A small contrastive image-text model, trained from scratch.
Model: 64-pixel images, encoder arch efficientnet, encoder norm groupnorm, encoder activation silu, encoder depths [4, 8, 4], encoder widths [40, 56, 88], text encoder width 128, text encoder norm rmsnorm.
Training: soap at rate 0.002, 3700 steps, batches of 128.
Data: trained on rendered roads seen from a driver's seat, with toy cars, trees and houses, 6.5 epochs.
Rows from block 3 of the text encoder of a small contrastive image-text model, named by matrix and row number. Rows with one number belong to one neuron. Each number is 50 + 15 x the weight over its row's rms, rounded and kept within 0 to 99. All counts start at 0.
After each neuron's rows are labels from the 100 texts, of 14976, where the neuron reaches its highest value: "tokens" is the input token at the peak. Only what is clearly more common there than usual is listed. The data: rendered roads seen from a driver's seat, with toy cars, trees and houses.
# fc1: MLP up (text_encoder.blocks.3.mlp.fc1.weight, 768x128), inputs 0-63
# fc2: MLP down (text_encoder.blocks.3.mlp.fc2.weight, 128x768, transposed), outputs 0-63

fc1.748:40 07 71 39 56 37 68 41 63 49 44 30 30 51 50 33 44 42 54 39 40 78 29 59 57 54 63 24 41 64 76 66 37 50 43 49 36 40 55 50 54 56 61 38 43 87 67 85 61 73 44 34 70 36 35 50 75 41 36 37 43 26 41 50
fc2.748:54 48 61 72 58 56 36 62 30 44 62 74 37 51 57 48 47 56 46 60 32 71 61 39 29 74 47 48 62 45 81 41 68 60 54 40 50 45 63 59 46 37 38 23 46 44 36 45 60 42 24 40 55 56 17 62 65 56 36 47 44 74 58 50
tokens: "truck"

fc1.108:36 49 44 55 50 70 28 40 51 59 54 57 62 32 41 51 54 55 24 44 52 58 40 46 59 48 42 58 54 53 40 61 50 42 86 64 51 39 49 65 47 53 70 48 50 92 66 35 36 60 29 61 37 34 60 82 80 67 54 43 44 55 84 64
fc2.108:69 68 26 66 27 30 55 36 60 46 84 49 37 68 53 69 43 37 45 48 89 59 58 43 32 85 50 62 38 36 31 51 67 33 49 58 53 59 39 22 42 69 61 40 35 17 52 59 63 44 46 31 54 52 53 50 35 58 69 35 65 48 56 67
tokens: "car"

fc1.430:36 61 29 63 39 71 32 42 41 68 40 47 35 55 36 58 77 48 65 80 60 33 61 69 36 71 66 54 52 42 57 16 70 66 64 36 57 53 45 77 64 44 39 42 34 54 32 90 37 67 45 57 20 41 39 64 75 51 58 63 39 44 46 40
fc2.430:69 22 71 44 47 23 59 67 54 65 52 38 42 66 53 47 69 48 46 57 52 62 27 55 78 66 40 39 33 45 67 37 42 58 67 41 33 17 39 71 41 43 27 40 32 65 41 33 36 24 32 25 68 33 49 29 47 57 42 32 59 76 15 61
tokens: "tree"; "grey"; "lamp"

fc1.592:56 44 75 42 12 42 41 25 71 52 50 41 48 64 26 52 31 14 44 46 41 75 46 67 28 59 44 59 52 48 67 48 41 61 41 41 46 71 34 49 42 54 72 41 36 53 56 45 44 55 53 66 25 27 72 54 65 59 58 84 48 61 58 74
fc2.592:66 54 21 50 80 32 64 81 53 61 77 54 54 58 39 35 44 47 22 79 47 70 53 52 44 44 52 50 42 52 62 48 66 22 75 73 35 28 56 37 28 32 33 55 73 46 62 37 37 70 64 47 61 48 66 22 55 54 54 35 34 69 62 40
tokens: "car"; "truck"

fc1.485:32 57 56 36 50 29 46 34 24 22 53 43 32 67 32 34 76 31 67 78 30 44 36 35 39 37 49 18 46 68 57 42 46 58 37 49 56 74 52 74 63 45 78 51 48 58 65 55 55 47 49 44 40 51 39 72 41 74 59 49 36 46 46 28
fc2.485:43 23 48 60 55 36 56 48 53 56 54 38 71 49 70 50 41 66 57 27 43 56 65 33 50 65 51 59 48 38 48 66 40 65 45 58 20 55 45 54 60 64 17 50 48 45 40 65 42 64 24 53 51 71 66 53 50 56 49 64 53 60 53 49
tokens: "a"; "white"; "black"

fc1.360:58 52 32 61 69 81 13 37 36 62 59 58 45 46 54 44 41 59 43 68 64 45 59 55 71 59 49 24 55 41 36 46 44 39 24 43 66 80 35 38 61 49 26 60 62 58 24 49 75 73 49 60 52 43 33 24 69 55 68 57 63 57 72 63
fc2.360:74 24 89 65 02 58 44 64 68 54 38 62 81 37 72 35 78 39 64 61 43 24 38 37 54 65 24 44 58 44 46 50 69 52 38 35 27 48 55 38 66 28 08 50 61 42 46 40 41 63 65 67 75 50 47 59 72 74 56 46 40 62 68 47
tokens: "tree"

fc1.654:28 47 41 61 53 63 03 52 59 50 68 65 61 79 64 37 84 52 61 77 66 29 67 73 63 43 64 40 49 17 55 76 50 34 70 34 43 22 64 43 35 42 35 51 44 40 23 47 52 43 20 55 20 67 26 27 65 31 49 39 46 59 49 61
fc2.654:43 42 57 43 65 41 29 36 44 40 47 64 56 22 36 51 58 36 62 71 78 41 35 48 46 60 45 53 73 48 56 41 40 75 30 45 24 26 38 58 67 25 43 15 79 26 42 61 50 45 42 24 68 34 48 21 52 67 43 40 53 61 39 77
tokens: "tree"

fc1.544:73 21 57 52 31 46 63 69 70 64 35 08 45 57 47 63 50 52 44 39 64 61 60 40 82 44 62 48 49 61 53 65 37 55 56 58 48 67 65 78 44 34 44 40 42 17 70 61 38 61 59 31 65 53 54 42 67 55 50 73 36 44 54 62
fc2.544:27 68 27 60 58 31 13 28 69 48 60 59 27 47 58 35 24 36 53 56 37 45 39 48 41 61 74 42 44 57 32 32 78 72 26 30 57 68 31 81 47 27 40 64 54 37 64 44 59 36 37 44 43 56 35 48 55 21 31 51 41 49 57 66
tokens: "a"

fc1.24:50 37 55 62 76 59 41 59 38 34 45 40 60 52 31 48 28 47 64 49 69 69 54 64 68 46 42 62 52 63 72 64 71 59 74 63 35 49 64 46 64 47 57 42 45 69 56 63 52 63 34 38 46 37 55 44 49 61 77 26 73 04 56 68
fc2.24:46 64 58 51 53 79 26 34 38 74 22 53 45 40 40 27 58 71 60 55 56 31 60 41 47 60 31 63 32 59 56 65 51 48 47 58 62 63 35 57 42 38 32 76 55 57 59 41 33 43 58 51 56 59 45 56 49 47 52 69 36 97 53 26
tokens: "car"

fc1.118:60 61 49 66 58 38 52 34 41 44 50 51 36 55 46 59 58 47 49 50 52 53 47 43 58 46 47 55 68 30 40 53 61 40 61 42 49 64 50 50 58 76 57 35 50 28 60 64 26 72 40 46 37 36 51 48 52 72 40 61 64 45 56 86
fc2.118:34 63 55 54 29 52 50 47 48 35 50 04 48 76 46 57 41 42 57 41 49 81 37 36 64 71 68 56 45 57 48 51 47 45 63 48 33 51 61 34 84 41 41 66 54 61 38 54 41 52 20 25 33 42 88 61 67 39 49 51 64 60 49 43
tokens: "a"; "barrel"

fc1.414:54 49 48 64 20 68 19 67 51 32 68 51 33 45 74 81 18 61 54 39 38 52 33 52 47 65 62 33 40 26 65 43 44 79 28 51 62 32 46 66 49 64 43 63 68 77 50 51 77 51 46 91 43 51 58 46 71 36 71 49 56 48 40 51
fc2.414:55 60 51 50 64 60 67 41 51 28 35 54 56 58 62 33 46 48 20 43 34 44 54 58 53 55 45 23 26 12 47 43 50 43 58 65 56 42 49 43 55 56 63 42 79 54 32 57 56 26 60 19 39 36 33 60 44 55 28 63 74 43 32 67
tokens: "truck"

fc1.3:53 52 45 49 56 33 55 36 41 46 50 58 54 54 53 41 61 39 41 52 43 51 53 50 87 25 42 56 40 44 27 78 54 31 50 33 44 21 82 63 25 67 31 44 60 45 43 69 29 54 22 61 49 56 45 32 52 55 30 59 58 56 46 86
fc2.3:36 74 45 44 46 69 35 37 55 32 54 60 31 41 43 42 49 55 46 55 61 50 53 44 36 44 59 25 54 62 74 46 43 75 55 49 58 51 44 60 76 34 47 75 56 51 51 47 57 38 16 20 73 36 21 56 49 11 72 38 27 53 61 42
tokens: "a"; "green"; "brown"

fc1.508:56 50 54 71 70 68 56 81 53 27 58 40 55 29 68 78 53 59 56 20 51 74 43 49 66 46 32 62 54 96 64 53 60 47 53 74 54 67 46 68 33 37 73 48 19 44 59 64 42 35 40 71 71 65 58 54 72 57 64 45 30 41 73 34
fc2.508:61 48 55 51 51 60 43 34 42 61 69 53 34 51 45 81 53 61 49 69 38 46 36 42 32 52 46 22 13 47 70 50 61 83 38 62 45 10 55 78 41 55 61 57 57 41 44 47 42 44 72 36 40 66 36 72 63 44 46 45 74 65 67 29
tokens: "tree"

fc1.142:89 49 56 28 64 61 47 76 41 61 50 41 55 30 36 51 46 54 48 36 77 86 40 56 77 53 55 53 64 46 44 32 56 21 52 17 54 31 66 78 79 52 31 65 47 74 49 74 70 50 91 58 44 72 63 69 52 33 52 62 74 66 52 42
fc2.142:11 76 58 53 67 77 71 57 48 69 49 50 49 54 58 47 54 37 52 41 31 22 61 71 28 56 73 55 55 59 26 64 23 57 27 74 37 52 14 13 36 64 63 51 44 50 33 33 64 44 23 31 67 44 47 37 57 60 40 57 53 35 54 58
tokens: "tree"; "truck"; "lamp"

fc1.119:57 52 49 16 38 70 41 53 71 45 58 40 25 43 57 42 52 70 49 54 39 46 49 65 69 48 60 51 50 56 53 08 58 54 52 61 68 71 55 32 09 39 54 56 62 39 51 31 61 43 37 34 18 48 62 47 44 22 58 43 50 35 85 56
fc2.119:60 65 65 59 73 34 33 41 49 57 54 43 63 32 40 67 32 28 51 61 67 59 74 53 31 30 48 65 66 64 38 51 61 33 39 43 60 43 52 55 57 30 56 28 44 29 37 63 51 54 71 68 70 50 45 29 45 82 54 36 38 57 35 37
tokens: "car"

fc1.492:35 58 45 54 58 45 54 50 46 32 68 32 32 44 58 34 27 56 64 80 23 47 56 74 73 63 65 53 48 34 81 58 63 68 70 50 56 34 66 29 37 32 53 69 45 46 45 50 27 40 17 40 32 28 69 33 57 48 33 52 69 41 34 58
fc2.492:32 66 47 49 56 36 76 28 41 51 81 93 47 73 29 52 41 35 32 34 76 62 64 38 34 55 35 33 61 75 33 42 61 48 33 58 29 59 32 78 49 29 39 54 50 61 57 32 66 79 67 61 46 36 66 72 49 55 66 33 49 54 48 45
tokens: "car"

fc1.58:55 45 51 47 83 36 61 66 69 43 39 59 66 65 62 73 50 73 60 51 44 53 59 74 30 62 62 38 38 54 29 08 65 56 35 36 42 19 56 62 43 68 50 61 47 37 48 75 13 55 49 55 81 53 69 55 66 52 46 71 45 57 58 35
fc2.58:24 63 63 54 55 58 49 54 54 58 72 43 35 47 47 59 55 58 57 34 57 47 57 78 28 24 30 52 48 44 52 33 74 28 38 20 46 60 62 27 48 55 56 61 41 47 80 65 43 46 43 51 18 48 32 63 73 77 47 47 38 53 48 50
tokens: "tree"

fc1.386:68 62 45 71 56 45 44 28 34 46 42 46 58 48 54 34 59 53 56 26 46 57 51 42 56 68 47 36 37 26 28 44 54 39 34 31 31 56 56 28 79 47 25 55 45 71 63 70 49 50 44 56 34 59 59 69 83 64 64 27 42 79 51 31
fc2.386:62 31 72 56 71 59 46 33 61 20 41 55 95 57 77 58 87 42 56 24 62 49 70 58 52 49 80 54 49 74 72 35 62 65 36 45 48 63 53 39 37 55 35 45 61 29 41 48 44 56 45 51 35 45 41 50 74 65 38 69 50 45 42 64
tokens: "tree"; "lamp"

fc1.511:36 48 49 63 62 52 46 55 82 38 55 55 56 43 60 55 25 45 61 43 71 60 66 48 68 46 80 57 40 54 71 74 31 35 24 30 21 55 41 21 31 66 37 40 58 52 56 36 60 52 49 49 40 26 48 41 56 48 42 52 43 35 41 53
fc2.511:60 68 37 66 44 49 40 50 42 41 47 54 27 52 28 57 73 57 45 68 62 53 17 69 44 57 56 32 66 35 31 25 58 57 82 52 51 61 51 56 74 47 39 58 37 30 38 42 81 42 71 48 58 49 48 48 45 59 50 39 50 84 43 33
tokens: "a"

fc1.569:84 36 76 45 57 26 37 66 46 40 70 55 38 44 51 56 45 56 47 72 29 83 68 76 55 44 65 45 64 61 60 46 41 35 43 33 24 50 33 59 47 51 27 44 78 45 57 35 52 40 57 61 36 37 54 48 46 62 77 45 08 31 53 40
fc2.569:52 65 22 33 54 51 47 54 58 60 34 44 38 51 25 24 69 63 60 34 59 41 53 48 54 38 35 76 38 52 52 42 40 37 49 65 36 59 99 57 48 48 58 28 39 68 31 59 47 44 41 42 45 10 40 73 38 29 36 44 64 45 48 61
tokens: "truck"

fc1.282:47 42 28 21 40 67 21 56 53 46 41 69 55 54 54 75 47 17 73 49 44 69 50 59 26 41 56 58 23 45 49 33 46 57 59 54 52 44 57 71 41 64 77 41 27 59 37 50 38 52 62 50 62 58 67 46 68 47 61 61 57 17 73 56
fc2.282:66 34 35 47 82 15 49 42 24 52 45 30 40 27 34 62 49 68 30 30 64 60 64 50 23 36 36 52 20 78 43 28 30 40 52 52 54 91 69 37 36 41 50 26 49 56 48 41 47 75 37 65 65 56 41 33 60 54 58 60 24 50 53 81
tokens: "car"